config.toml
model = "waveform autoencoder"
train_examples = 26041
input = "waveform_16khz"
encoder_bias = "all"
encoder_inner_norm = false
loss = "l1"
decoder_norm = "batchnorm"
decoder_attention = false
decoder_upsampling = "transposed_conv"
residual_init = "zero_last"
batch_size = 64
Rows from block 0 of the decoder, named by matrix and row number. Rows with one number belong to one channel. Each number is 128 + 32 x the weight over its row's rms, rounded and kept within 0 to 255. All counts start at 0. Numbers have three digits each. After the name is the row's rms in percent of the matrix's.
# convs0: first width-7 conv (decoder.mid.0.convs.0.weight, 192x192x7), inputs 156-168, a 7 kernel for each
# convs1: second width-7 conv (decoder.mid.0.convs.1.weight, 192x192x7, transposed), outputs 156-168, a 7 kernel for each
convs0.36 105:135154185120068073127087110122084112152120170150094073119148153144148113130128100096127152122112161187129116111120054080113109121153110089042038108111128236158143154107106178088135132159087103157154153132143107074150125137140145106154122118176124074135158172100140174148095
convs1.36 091:122112110113194105117162148176183127180132131082067090137123121100062145143168129159140146096174188159150172123149147167067149112048109122146166131185190120112090173149133092121082093131081091091118069134120113127115180107140124173134127118118073192096087144157143112124121
convs0.37 109:108096081112094129140136113130125184148121144123153148096112117122121102152146152115174151092033101135121144153126139143153114179153074132142127130124149124102075180129150145162140104126128141153128055043076126111077135181154144138122117156132132133132087095115126140141142
convs1.37 107:163114136084096078089075158164152080125099085120107112178116156118120104143092115067158189155175165129085169121164095070119141195124133135117107163134148070124111121143144128109118125129140132173113185163130149129108122132073077136135113193129188137159141145174149097036130
convs0.38 085:104128108119071120103179105091117100158157079150152110139092143059100127125147150100114156225099158119124062134083117114105108152118142129143114147139125087148111144119092125125106110117127170153132092187134135106120150079108156136121081091050092159173139126105132095127160
convs1.38 113:117133120137117109094102091143121119105199114131133136109126132076119153110134165161133082100088155134134152090052160161077120102119105167191155132139072157081136163124177180147146131118147133126102115123176124136139136138100157137128137144141132167096119108093176178138127
convs0.39 097:073162124179109132122106096128131141150095140168146198176110133077120134171158147132092124105180147118116114174114069157078085193107120125120133129147158096127142132208182123169079172106102102137129122132148134214098128153201109107143182119145153153101140174140090125158129
convs1.39 093:120157197063069119129150153170128127109170110097121119154084051163132140234162163160168100131104161153158131112128182146135128135144135159094102174198154168092098140100121153134109175115143087127122049109140147070123136056106104154122115086105152176119161097136127098104074
convs0.40 100:146083106205116126066165126134155131144110127155101122103122086194148085139117136134125161161099078104113187087102167135109103139172160120100107117103158191130115159137150148152180158070091116141141166106102133178169119114126111075164118086171173129131131107086130102141104
convs1.40 112:145121119122125174125141142110125172162092131118088106157179146111185140138137110117107165184198120090139121052095145138085110146122164142127171125166143108155171151131136114172106133124119093101137140165190136123085157137157151127139070047133122162155151141118075084115159
convs0.41 096:077138130115080096124136134102084101114145119105145162160120080094157097129146157128070118128166063066085114117212160255080112124138118106078106102119115099093118159138095111110127133162127137164112131065081127131177079125142117110131138072059105099110153157159086180113146
convs1.41 111:130133106154167141116101111111146100203142091160160190200120140088129150124121089070124128119137134083048102000015071073096179145158150125142131114143072093167106135077129120127160090143110148158107154173147164092122123143156118099105154140156130105143116098086102114102153
convs0.42 102:147074119119162097117099090144102086137126148163197126085181126113146158151150131128068100069132079130134149168115129139131140144170187123106082115098130059114129132129055110092139132120092111129095114109130132106110175133093101114191144163147119161120099164194133113132137
convs1.42 089:136114110076148055152142073096106095131077146163138123170149160134135217243126155119113149160143140142070144166133158117092148095135133094165119145121126124113137174157078120166141107090161129144160137175109081116138134146199086156129100180097144178174070087125076148119061
convs0.43 099:123092162089091123143159113107160180107069128119144182109126120123125142133142183155109128167118075121086109107144107092159147130178146134180122114068122121129139125103063034079086118171160133131115110093071119133110195167128109099140127142174172178152126082198206188146164
convs1.43 088:123150130129158118098105161139116083084136117143107170141144146192205194157144166141156119190159157156140080092125197147071177129093130091126157151118104145139155139117118103131047077101097150114143099140123126090142154159180131106136161103100143107147108068116146145067127
convs0.44 092:165166092101138154125093141119108133148176112131157128108131152128159158113131103156142123203205124085078151144145176134129172137152137115163148129161117137140149141159092112116117130168153149128159132114110052145128115140169104121150093078083149137162128110069043156166204
convs1.44 132:148146133122131123120093142098115124151099065118144139131123145159142154165163169163205201116068107171127103075000148143119087101101137144184139119087136104138184108139130118134112106142136182204143127143141105154142147157153159122091109133162171096152049100083145149145102
convs0.45 099:190000137186182143109192163116111170101098114154146096159121136124136102087095119114111144160124130152151115131125142134177096154137179168150067131155139190126145098107104131131132119163155081112089120130138136121132174102129193157162115102179131158115186165133143096117125
convs1.45 089:067131148104152107173188113146093091144117103071159118129168099084112102079092134119121139125117108090063137086130088138121114099068161160154124140159131103104112132079130120096167109126129119097109119152172138109140122114161160146144071088188123110086160138093119145160145
convs0.46 093:116108114093084092092118085083069089075122145108070155103106162155173178078141126167208156132125087166115148215140042139108130090086121130048134108120062099176142156176112087054051088108074143172109101104085154051096084079134076110087122121118102123094119123092098089098123
convs1.46 126:111143128191143114079129119088125131153159120098135142121160158103119168159154152129124149145114081109150112113198112048128152131182155081123131168125166112113110127182151156154130138138139124130144181125115104143185160118102105179101130126091131126128075158105148167191252
convs0.47 093:161097127111103130104123122140110160212127143132086086142156145135139097116142165125109176111138155111127135124086149146141102186122069123069110111112130123095053107118108104068209168161132086105114150121096074131120112170208177161156129106138131115123110085102089186167130
convs1.47 085:114175126110141093175152189192161170178173112126065085108090080118103098110089165134078113186138148142127118085159160162143121125066112112140091149123105114066114090108134085124173081128169144141177083154174094171168187126135138112149139159132168126172148076050072108140129
convs0.48 097:154091096147130161116141181105128121085114133112191135165140144132111069085125125136088083110106083087149135079114136098109122175109086065111111114119179203125152091101134080023078083094169133137125125108146126145150119092109122150165116095138113133152181148093171166169109
convs1.48 090:125160098106120110135166168148088135112157113148150120190135109097111139136073120109079079148109108120144136106101100087112147101173152088059154132113077096131189151123144202124132071120142106163198096156143069177121132139152165108111090115208098106121111123148160201191175
convs0.49 100:156072080159127174155144172173233206149131137161111151175133140151120107101147129107100141149179116133114198037084154127155121118160175136139115076106123095094099108130135163133061085125107094100114142120111163074095095115141130119099116115092147106145098101118151142081126
convs1.49 092:153102143143056114136163074082175125156109108072105122092109153130149107070129119117111155145098106121137056113115132150168116124086094067170115143104083060106145132105145164130072141116116146171140140135137142115165116098129048101142136130140084140090140133105189130108119
convs0.50 108:060219061175127067111085123160157111129135100159158154148066117075134130131107127168168131117168138080141197088105113132137147109164159173109074098129097129135150141136153137141169126109080166087152150124075142116130153157146072102155151161110126111116110092151194123145115
convs1.50 132:117112156125159165118132107153127114118146121121086138175104131123129088119140141108135110127182095112122089108153129153106130153167144131103141111153152183139138138106122113137133171141114073126030157140140114109122175127116137137068112155176116108087144128116128137122112
convs0.51 102:124141108125143134094078102125106076087136080109080074034034130100121078148182205160116128118086119099126137144102160121121086074056106120094151095135168135078048063119178192129132122116103126138097111115097120149139125138147146119126095106117117085151140181152121150158124
convs1.51 087:132138169110137130118143131124114103154151121084106126105092118180180130104060047051098131122074102132091159146125124142123111146149134145128085118129088075062052078094113158146166138131142095134133114114126172144112135145168168244136171189181151152110102079088084108121145
convs0.52 092:122138118144159134141169158137086136141135169101103124149113112173124087163140109114123163163108095114163113119155255111090136110117136109198149141125127124131175175140163155071131123097086140142235168092106119077079073139120138103143150088104116145149152134124172141138116
convs1.52 110:130155196163106116087135132127151142091194145106176169176196132143173202206097174182155113118088129131139117046079111150069129140120098076082153112147134092119133115116112147140117099120154073110148140096167132146121097139108143063185123182204150134163107099100127143096087
convs0.53 102:162109199143113099137086151114079085118158105152128173126175173113111132095078092100135101087082080085125118133154091140119143147160096068080059118160134104122132147167121082183184127113119102098147114098136118122114149173170171120116115163095125128118147125129254187139112
convs1.53 094:106105125102158151146106112116059138171163149083063123128139125190065043127139141164098097088140128130138160133086142163154128091112135121083129165160145093134143133127125086122143122114120123107193195178130119127148174178145158125072108083145129133137162099099137085092111
convs0.54 105:203129079122127105195113116108160191139140142130147112123137171125101103160124130168152131135108118126108126115086122115088161115155054087086150141138120119112109173150120158112191142107137142122142137161134144130139147116104118155151097084121112103146111139146196163123151
convs1.54 092:145132155103150141158159102115108143122100088135152117098141138147130106101119102122065073095117116096080161150167116134180095127161126159121150179152121116136153123118107126116141099142144188068071132116109118129119141129179152129144111125105073147109108103158157159090141
convs0.55 094:144149131200147192134127125122158132114130058128066146112135089125156126142138164143107146137070157169157139103176152204146153136158186192163128102132152146139128135080141111151094053107104113084149078185152146179171112113122122099092099092089111116117136167164174122123126
convs1.55 102:106111153183159168172158077114187089097111074097171157152132151123122113103041115175080069051102144154115079186199123119163136101076117126172187107124100092109119128080166094093085148081136070160078103105129118124162173168211176180151152179146170136100156121138156190121137
convs0.56 102:108086113179108108076107149152167178110110119065083088121126144141091140154122142130095102146144150142118086093140117127102080232096098127116096088138061100157162165132156162156221125125082074110150167170103109138135173134105114063125184133195152141142121109121126198141119
convs1.56 104:098098102151118097099184141143102126128104166129131107088132144124180145148119095164128128159121101095133115142162141132178148133146144118116140154123155091159143109104151162065131157155102118110096123157148107094086085170120147118100126081141073150187152165152152103153072
convs0.57 098:089108123150114074100138111136134154095110138121119075146114119129148103115123116134117136132151118144054143137153149148127172105099109118083096064112122176115167144144092093135109130128120143134161153136141099121072130079108095103114118109121090124148071054100109120058070
convs1.57 166:134128103132137178133105173123134142160133121095119183124162102133161181169146111104138181179141162100143096075135104092081112131124127138108134130086100113140091111109131111121132144151105114102145180130109178151177146161161172148143137160191127134117055079069088068108147
convs0.58 100:096111158132121111110138101123131101112150139105167192171180150157125146169177148106152118085085134168167136114137144175106133141107186231153102153155100191093114105153092067040018120154128148094124063103112072129124112081111137070137132116132138116147061094157155082140120
convs1.58 087:130122141126184128152135091204143096110124108166157200123104147169154164118117073129138128082133129088116158159116100126145117138090118169166084094129110135103165171108148159151118090132128094098150136124166117160159141093100143136136108129150111127154138134078076150135101
convs0.59 099:155121166108096175110145105119117125146114140119108170144108100094097113092092093056155133085146108098135144100121088141115090099082132095058112158120085128117227182138097135121177130143116127117129110118146104148095103135124152134120151083170129121115142110113064070137133
convs1.59 090:165190098109118140148115086140131139127148107121120166134139162096157111135168137114077113127125161146189082088113139126108154121082128115058137133120111197093120124158167168121149096145179091100150106095111158094113098138116126121050113131117152129153207161076061108148153
convs0.60 104:105070143139106112151143160129124153134140195255225207210180151101101124133133112100102114104097092131137149148135148139140108074066046084094122124146170138109130160176141097079095123111073175121144126067092131182161167193219170110128121163161139119084149101130159191201143
convs1.60 091:110118135099111057072130161132065100159155100107082160132173124129172148134141121143180185153099084089117186151167138131125110160125128119101125142125163128130212141160080131128118119136125129099121121117113063110142115105147157143066085134180145128111101135109087085073129
convs0.61 101:079168116114164167148148130152110061099123100095175172092099098084096133143162140136148099115136081109159115061101125158120128125093059156142182113166137048113099114144164115139146099078167132136121118106128158152143144116080102092142132106113100120101110154162106109089096
convs1.61 093:143150094164151162117095145101157137161092096148136122169126121172112147126144096134123108120144140123149160145124094141146176093112195141143093173162118073118104012069112103127145110095119193108134099110162119103073143131144161166099129189199101123168133082077106102080096
convs0.62 099:101090105055036056052166091180211195148113175187168146135188125081091105126098072053133125119153122123128116085168134128129144146110127159082117056155121101000133166118093124152143102074098123129079092128113121118122126211161116145116115152197139090141060136086183143142095
convs1.62 089:080089109113148104073133155177155142150157128166172135159179122111167118104135105112135123159116135096103134110096108192094099078116139093111124150133135161048066052122162146118145175162117076160095098181116137127185110198137100119162147182168179126165135120190157171145115
convs0.63 108:073060126116147160169150180161162144140137180127152140113137161124068095102166170136116124078141093092111119094104099073084109104091140164182140102080088106091143134118131132136138108184167162152104095126137125129122165136147220153113191144102141089121115142220115135082109
convs1.63 098:197169149129108123130197180151091137152168098128158093108092127100148166107135140146132098117134099145053166146174213120172154097145165175137123132157119136116114141141110137063134075090123124139175110093078078101123153119195094138162156204098146127108072115142187174120114
convs0.64 107:081157159107136097127124129191188181125161134147166132152119117134162176165157133102178138130070096160118141118116147097106113151111158160173180156100101159196174120132129110118156075073084116188128131139135125096108127173144110122127161108174173154128095133121126154116107
convs1.64 093:106141160117144098107119114077075094100100128104176145158113123111086155129156161178165114129174126134104147146183156128086120103170107136134086110164114145148169214134167135065125052094154120158185161194081080097096101098104091141147178194148086091151083122114135154155173
convs0.65 094:106129149148154136094095157152075125116156111113082061111118140144138111168212162115108113132144089161067151082064170178115122083098145110135100106115078113091125130133172107091077121111145085103142167133135174168157125072167176118104147107134089153102146139110103155166140
convs1.65 113:092132144094090083128107108161169157108172134106162123151178166120129118096142157121164149110140099093114117089044191125104087155160116092136173125118110120104137135128078117113158092090084117099132086125104138137119108178160173157125076113131085134115091110101107127102117
convs0.66 100:082049115171154139098093193134110101113135162118125121140155123099107141136105155142111140105133139112075122120150118119141105090136125097149095125122132143098148112136084094134093045035099097105136116126129114119113180153086121114121116092146051141109115092112152191149107
convs1.66 089:166125145128127112153147153133113139118095173108155125117172128129139062159113139125131167151132186112082109208120089161136164149113127112143124110103128061131127133081194134049126120194175151188125125114159166129114116113140097120094116088122123132104111107159108129141156
convs0.67 094:127138161130123105102128098101123117154158132105118119089158137137143113098105115135128127129143128171162127130165134137120152133125118151123148153099101092094089113102165149180117126162112167117061137152105137117121134108140140078118102116100133151157172130134144133135148
convs1.67 113:110085113158137130172174118084112166143114114135056081120115176132183146159177202167102090069116081117093170070083158090120150101114119136163152144151116114144156130149185229149156158151168146125094118173159107130116153092085055085178130127125162161127105077069114055082022
convs0.68 100:080134135169086109137110078099117070093099142064075105095110094110084100095110073095112136178145112124109184185161142049138120116108093110085110099078079050179147152055122167127165136138113114156170141122182112119157206137172123101185122211099125124147080082095074097106087
convs1.68 096:159144126143134146110091135160128094106112161167169160077092163121171175247156156178167138114192112115157109146152080084098076167152180101111106118149149120143129120114137099161134087136119126124108174116081091125138110151122136147107119112098134145138153085103114181107140
convs0.69 097:124165110050133118108105158172166081125186114110150198112126129139202141138139106130107110104110097158120147171129113190112138082105113109102132102127117159216117068120137198170088149191157126124082109185149108159127152123128132110114194077084125133090120093158095073071097
convs1.69 096:129115112122066134175118064086162153126142139134138187093098121083096084068076114117120121085101160140136090081169165103105114153148123109135119098145137119096135090151102115174185188080088120182134165140152104159163111142151119142108152200158139092092111075081141196152132
convs0.70 104:068136118097093121123111120181123120129110144143101133104165182127073097142119128104103132145116104133177116135155091166125128099131173146143174090171121163118106162124100108138094165084184103135148134098137174172104117160110015144119153140149119116125120091077145154111100
convs1.70 090:167104112127134156160063115139077119137149133106062100145115138100129170082067098113088147198123169067039204114092173187156075163156130177179100125161129162126176142132115103161100128096096137109155096133124165113094138131043068115118139049179103130162146100082162108113137
convs0.71 099:065175121136108166118130093129128118088095136079123131108098122128196122164214202174133175182116131146134163186104141126133116104181097119113095072085103113138116109125119135144138162100114123108089131127127130144131151156117085146111119139132128118142132122120172178163154
convs1.71 114:131142134149092169113101132164117098127085128172106135144109108115151144179137177154164125184132141108091136149113134097111160068151154108104093158126112160150120149117113104094119150152095155175159131105104121127155115148140185144096170138112125149100126112000137140126117
convs0.72 100:122110097170101102093169118132101091099106098120163157112115125131155124034067115138149131089128149107100113153111172167128121182120149093108115084061067100150117116110104123112000143130128188124134157156138124094096116097079134126130181128142175055079096129125117114111149
convs1.72 093:138145138105119191142144159114182123099148184158126152165145122166158110098113131152203178168156134147156055113125145138076102134125150112193128120054091101119155178153120127090095138100110149159088085129079057111158157134140136095086109123099192149136125106089092123112121
convs0.73 094:143083125136119106137127104072089111073124063112093142159095108125151148162150126148146135127137139051121119075115214115157142156130132126116107121111106118116097141117134125130114145113131129136098065093118146151155125107188102144149109092127146094121144123151185133151122
convs1.73 098:101127133128143108125196096135150143109143107109109084119117072110110162116115119155169140150125157154151112171170135151093145135099145123134131143077088141085148151103156132146186104092143116107141109136142139101117123130181143109108116135169129101124069141100128115158107
convs0.74 109:104122118180149124123180107079100174191109080095180135115139153139151166118134111085158133125149121124118159109156160075155122116139121095106095075098177175177076134080151170172109095123145143095059176133135162144142179089067108131119149101115118140162095108106108135108151
convs1.74 091:115162140171120162127120193124124097148133124140100178149089110138188121106166224151150138090134105134157100143139116119104142092137194115097124142132115129149132138082180130145143179137112065062090109163123167153140080088187168131115149166110095164124113108171159103097096
convs0.75 099:096120098134138151152124135153116132153137202178180152125097102171131152127084093132065128144137106120113130146129119118130155119089141150132134137085125133132136161151105181153161171108120116144149094042102067141109146171134133152139137116142097141126149111072132168122181
convs1.75 093:113147175146154103090137157124114121126121119046087110134146117133080126071062138134124163180131130122089091117112057139109086139082106116098111097167166144105168140106101072162129148184095174119160152163126164106126178134105106151132155117167110089105098109123097099108172
convs0.76 104:181051103130119155120122161122133112138135160081111079123074116162147123120123101132098135149120100088107054125106147157135123173080132107078104092170153153117097111150165145111172165140139136110121145126153157158102042033091086086129111147162126115152120126123164162119095
convs1.76 085:060177187125141110171136143047079119118140175156149132175134136163144141174121115185162104071147160133102151052029162135132133121096137135111145129138088062071126094131046127119130103091140103126128114124195136119105192143094147112140109137140124105110055117119121095118108
convs0.77 103:067140142117130135093131162187173126181210157165143142148153144181195190168158171147153126092114107092113155111137113130091094104170125110086129088123159127149152208217096123150188147115085166094121117107107158204197162178181145142110139158183139115132091035090079036048059
convs1.77 095:093158159187177187167100091139137150098111125108079124114095148101183116125145202187120149163157150165168169114179169167113109097101147147122175158147123132146153098157063065100142138167146133142148139139162094083082062117175158133085114104087089145117159202181195189161209
convs0.78 103:110072008102151109135110063050107099138079150174133150122149131160120175131116123086152129208131152094146124119130121161192161110130104098097125076111101104155154148114105091149132108103110160089119182180070175137108128142108117095144099148155155144113123137088136142174132
convs1.78 106:111124118199085128064092139100157167165143137108107157159132179103079104058092077081163121127121095093118121111104087087117140097120124105112104175126142145119166127165152160176104136045084128119110106112101110107120136138129126148089122113094141141152110086082101080130161
convs0.79 097:178182154094141114152097101127163090097111101144136154107170109130070094143124115140160186125178121153111180113158168134130166155192171153149099086217126125106142127157088093112129103094152111091086157111138131164121151118138120130177150085119109099120149131139101128144114
convs1.79 120:136134146166171177136136148141071152128085114165108176172142134121133106178121083134108135117151128157131132125090155112163112152124123158080162143142145160192126132130160111145178132184115117080086142145139136082126162120104147136106151140168173122090123102111112086083092
convs0.80 103:095142164130129100123126145169206190115153124094041103156144149102114116134128164118180142182086097085095113081107056135140127117179171187117053085141165133152118096161172119171115117155097114153185106127151134155131168170133122183124101143151150113077100098086142142134128
convs1.80 097:139076062094142127088154123145087055165121177156140127051106114094127088044107093111081153115154140105101074100160142154146178140141106171184149147056162162141133133113148135133137102154195146156162143111124119137115088109134057018106126069161093118067095138135132130137100
convs0.81 102:145102102075098160139089070128130133158126172126127183080079130116098083087131147118090117115139132108119110111129074148121099104139187139125136113111138138175057110183165096206119177184073127094113097105114125111123144189142154137140151182090157150124150104161147120181146
convs1.81 094:066123120113125088205080119066131136120122118062063161121133217081063071065134162101185179153157122152093195156131160132136125062085138166151175111144162134141151158111095092131107193096157125146135110118109129143154121112136173139088135142117147119125154161154163110159171
convs0.82 097:063121174106171134149140169149143143136109184168155163127107123106102125135185102124137099119121103132121100054155183143100108085104130098134109147083115090068120158159136102156202174122087126134151089096124136145144141143162067080112103129142077117096136118116155119090116
convs1.82 086:104127120075098095119102162104097116184174131085105086117166144225163172141118121128112112079103098098110095116096092130166164143125165144126131115155109074101154128107160163189118136107137120123173140088140176131087128110151168156157108137126133164098163184163094090093159
convs0.83 098:204116038063132123105151117190193109110150130118093145163186160174113111143151114121096081194134073099109102111145139111178197130144176114154101079128108137149097166138158178191194114165156149110104122107074112161186202125167201140130126175183159095120164169162153173109111
convs1.83 096:116143092069012134148158173086166160134156119128160137037138144124129122102144123126177156141186143188183106120093119141190153087116180120142200118131118122133188122124116163103067131157153091196148121086165157107128174097195129120104107174130207119143144122161155202140107
convs0.84 097:102098115127153093125111119135146138129150169151109191120112157102121149120105134103084151175136114126130122079128105104122088166162132140131099107128095081169142088115089143141138131133115065072153097158153134141123125087092116177169141125105147133124073124117088134142112
convs1.84 079:147098149093037119120087114168126106135107120176092127123141130128129165141183158150143117172122130127137134104093127137117082093142117135127173180114133094111147116127116136140164169140144111129081106140137109143148111142101140123085104103118120142129199177157143181202156
convs0.85 099:128151182183116138124171146109197142138138146153144158154117146121114136206178129117157132179120143114125128136066124083125092133079146137137114113100125114125138141126114069173102137175146106113087147146113108109083038109150163161110128185113113156113116126091128082107148
convs1.85 085:159139133136148153133124147157156127113126158080154152159097163141112160134149106095110138121115122118084112099111143185154147049108103079121137162106105095049111085129093177186138133122105184107096134156106178168163148093129125122093146095192083072132168067113177120148106
convs0.86 106:140135073187168142143165132189157166176171105088189140168150101106126147127147094087165149054092132154114128135120140104108137142088187124119141176124088140141100148124103170160141159119129148151112184152101129131143113111216142128102091107141113083119105210153177173165147
convs1.86 098:127160163143089116116126113173156175168094101106113150163106104129098078123110115101153125131151145116127097152154178162100128154123073081183115138127115157169102164127167180143126152114144149149154102141122081134119117107153136162149149158150135131115133115078057064129107
convs0.87 099:112141086086096119109080104119192133131114113114140167181147138126163105114131141109150097164144179144128125181149111134126135120107124143100089127190166181170145129104187142157107134110112110137126075104136139155156116104118143114125102117137123120133099139115139109107099
convs1.87 117:177132135155169144145145135109064119168087129131120129130128091135089156126159092121057059118157106096144085136135130121162126120126157135136137133101132146132126154142216193141138085152149095088134156189149136090131133152147103102120227182188162166111133133112124092103106
convs0.88 090:173155126176131169153149106085135069137098121109115123102141143144124146133139177128114120138201103107099164195207184180123176077064111132121114100102109095062132110130152087140151115113128154242196119147159159104097145132097112135155085116128084091095124088134111153134134
convs1.88 109:108134146166183140117101079135122126155126118155101149115150131135140158173176126124115140152132101107144135118115083061123133128152147111137099147093136120108138093122142150145197132157185194172104157133108116112126134141136148128096123109102139130102161138148137198196145
convs0.89 100:159109142163134089128192182091132138129110142085062169141180110071103137171128127124130118112132119142129116142110088120096093097081095134124162140136082142133162169096127206227176138106127131104137146153106087084188139155171167112149155147141142107129121124120161126141146
convs1.89 091:132137135138095135132149217129106061077137114203120158097103153157109084125137126098129104143103150040138131153158142107108149193154148142111145096097162132111066093144147131133142180082075127148139130176186122089088153122118166108195143151097107103162122129125131134085150
convs0.90 106:081136115093158151103115092126133106119107095119116132131170180140163155134100137130131121105082101155170124123162111102088103106141112116118128115118154140150202104138116130144186145145156045157125146144129106113131193175144162146147135115125108062130104119107087128133126
convs1.90 094:130099147105083108102126110103104087123176183145175152127142108166120095142106099186099108133131099117091134123117161185128102166149125129128144105119109135081102172143139123042154113121169109117150161130114151117133155119200123105133143116113097102083102129086053139112172
convs0.91 099:092169176097174088090111118101133063136176075101093159140149168104139132144141093111136078101113151122116108149121179130151133136146160165116169162110134097142197123105116127143092073139116086090111114147155074118157176211070139107134138157160158146165080145167128148148151
convs1.91 087:138117162141149156167120073106067140116101109123161121124114130115066115109080176155100116095104163172106158149141179144148081133098091179135094098097124120067090118133156156112105094104151158099118127154085110127142114181187203146136162151184152173161051044080086111130156
convs0.92 113:137138158159121113127112119115084114136112157194093103066102145166160171175071056080080051059114168171146109130224063054042085127164086167118151157172198148049075077116058090136136118111125132060084116163149165101121101143098114119103128112161105116136097073154207198180194
convs1.92 125:182169098145124102122155130114135125126108174156173157107178158089127138126135153150134127125122155096087182173215176255133114173176134150105138133150134108091144217177189165171153149113108154145147137138109115179146094074050133091170153131212182137138130121096110067017063
convs0.93 092:092154121182165127120164095140067104071099194180163102131121104173160173168132115136118183148145120124136163104182192106147123145155170152144132124146139107134097126137170145141120105125106113110069167115170075201183128121113094167132116106131167124121155170164107131084115
convs1.93 104:101108134154201185159106134125172202170120149165084142137068150134165110124197119153115137151125112104116093167103169145108157130116122122173167128183198153114121125127092099110094187207101062135095125152122112123139165144117125165159157145144121043087116134170123090103076
convs0.94 101:152144112132110144111133153193127080135131115091134103118117120065069097128149189125130142111120209105110125133089094111099073106193161159106143126140132085121122111135156120147148120117133123082123145168158129150128131110132123130107113132133131154152143090143159117097106
convs1.94 108:090132187165138149170147166087176166118171124023107126119099136141127048110048064095099087090138105127130097130201069188143143128090152121112170148084133163161099145096151127121162172101050117109091091068138072144118147109131128107088122152130128117107161122100092136145145
convs0.95 102:104153153101076104171095120112114190078143071092163140195134136144095093064109110118123101149113062147080117133134107133145174089155152165120136145147113105094171132131092112118097075139160137130165120129153111087075103096026102167103104106133081146100125152136181158168129
convs1.95 089:191182084183141152153063124127141062155128138090202140127110100113144094079090088178125137153084110167123099117162143170125100135119144129116107103044105106112116104129123139135131134146191149115117121108109151138075080144139150055197142181146112150080077079134138096190104
convs0.96 095:130105131169127135141127067032095084111123128160164130140088113143094130093084129168157088083121156131063146088089158112152129186190180185169136173177166157155120106139170098085115185170148123132085154109135138182138081137174172162158135168192163149082115146120160119133159
convs1.96 094:140199098090136131132028100099088131100111093105074134137129103138144090132177113217131143171118094123111124121142143103112118070122111125128119147182130103104173119151103138105057106164149147164156144158132089132147150142102147134178137142160128136148114100124185128162107
convs0.97 090:140100074135115144092137130174157168168150143138166136133135121134141146141159131116128130136116090124121130108123128164161139096125131189148117105198111120159120195160021048116143126125147130102104121081095109131077097119122115172118124146194171145119116100118155206178143
convs1.97 094:153147138150153127156118106076107138156144163101110142103157123114120102144120124071155098181186126132127141130121126204152143093140179135152168105074041053046114108116128136125091124126151164142149145143108092174143140107149123137102147171161140109067076056031005055092169
convs0.98 095:088129162183137141114146139127170144131094102133146150090164102150143119147096104130132172160121190166134119128149107147162159096130216154174205150174144152132099096078175107130197216199127135117115128131098126068128204122134158110116125172170180116152148095066133131148105
convs1.98 089:153170163162188133154132119164084067075122106102093163103095151121132086122153118088114137155150090091104064063160133117110123098215141142182076078113159117085130073095141138141181107114203053103142169230167133108160064114192098084127133119168131111145140087104000064119146
convs0.99 090:185153100165168150126115086087068105087110154109150151167145176146114124178173138101096175160102089141136067083089151169108111093137163119135131093108120154148144182160102131108124103115159187179133098132180207113145164158135130126078129140119157120138117145116136163122111
convs1.99 108:098129121137125150151161155108104137089142153136164145120104120110145107125118064084109143182170171124134129139150197152068115106117127117112081053130131136189177113120123137169111142116067044081118113068076134148085069126108098095116075106102078088120112159195161172159166
convs0.100 097:191182113060156117100134106129131118119120140121156175130143129112090097104106128144120069087146144105117140176142151116135149151168129081134086109141173054102126078098095132124163163149127148150181232143139099138135142141121126078148096166097130226144036141142188175181127
convs1.100 099:121155147086105126153138127113130068094127154132151101140123125136097095092083117158133130137168078141107109169156136138120154152124125087128211170058113144137104119148144175090094189109109157135171083114122142127118138126104100120154131103090172088093154153166178086119088
convs0.101 103:106084058131117073161102137144140095109090095126104135095123122129121163148108129132130145141093131124140110095167125091082118099131092110090093136135162087116082112141102115129107142088143114109146107150120145106171062142121066099115096137139169128134148128140106098176156
convs1.101 085:097051136076068097083147111129100155133133113132120185131130104068117102116136095082142087053104115117082115089118101107098112154100113101068053092091091103081201156117213139146094103107091123126141158092181126128086086168126172177120126134143136064107143135111115133148169
convs0.102 095:096115101117142180145159086128063070068160170144136127107154169180120050089123096128138149091071144125082149128126158123122095134061081048098094129143130100113039137108128142127178185158142149135119134133141120167153129101072121164126132156131131128122103084176217178170149
convs1.102 091:126130101116144108157168144118094081102127173128086129130077090109089134110082139112134136164107118133135160129089082092160120131131116095159118097163120078110077142187167171145133165102102166199093163192123106149134112141168159136161121136162158110085120188139160131095111
convs0.103 100:098166082069155116128134153092115123135127144189156141115115087100094104085129084054183167140076118155114106158158129153123112196187150138114116114104189169160122094175145154102075128138136125132156098152118120119179130095106120085150139104145086174151112138233175154084158
convs1.103 108:147146102127132163159097119115121129079169118093112170123121067149091138092073116140158160181116156112136083122161111053148127116145105139092154151091110174149133099155134097093154189140077136130160143144154213092120123104082146137103115155182123142129067080129159200135126
convs0.104 092:157150109168091043106151138113183179117114122154097156173139088111135093092077088101082152175056112121124149124077126119136110133141114172120129101138121083130129134127132189208093120123127111148161182116084111193136190138139118064129122112134100112166180138202255177113107
convs1.104 098:138129074088143149157153136097146109090121095120149139072151103086107100074089094169169136176164106149118109074149111101136159137150161163120164116125128178116157110127160174146114182173169110216081104182167183144138105108169139199107112133165082095146119157234197166093135
convs0.105 123:112114130167137146134146157132126112106149086070076047029045111095091100101083119142119120136124148146134104108128110103132115089136182220170128102175141160175182157152067071097108120086082093112114118132131129137120130127134140123111158174141151109143059092156157103105098
convs1.105 119:101130133106132162140163157144108077101150139118101103102106116102124131187127145173125106118107125122108135151113124110100158102094141162155138124123131134126161158105110122117105102093109129126122120119124116113139148143151139140092080084140124128108140149168212190163127
convs0.106 094:096085089120141149055139130098087128127119101101146154160100116105087135129095120114200104094041164079124132143088144145176175096078137102136113136066096117118132085151145100171107114137116182086089178159158126149133195113088144132110099100106126119137122154096120113146148
convs1.106 115:121176141127111094123103119110107156075134149062132111109147165061127130139093143127125137127136078070108104116103140107087124204130112086090071061144081053070126124160131200137168140037114188192144119107138140154118102091125139168102115089117143110117113132106112115118195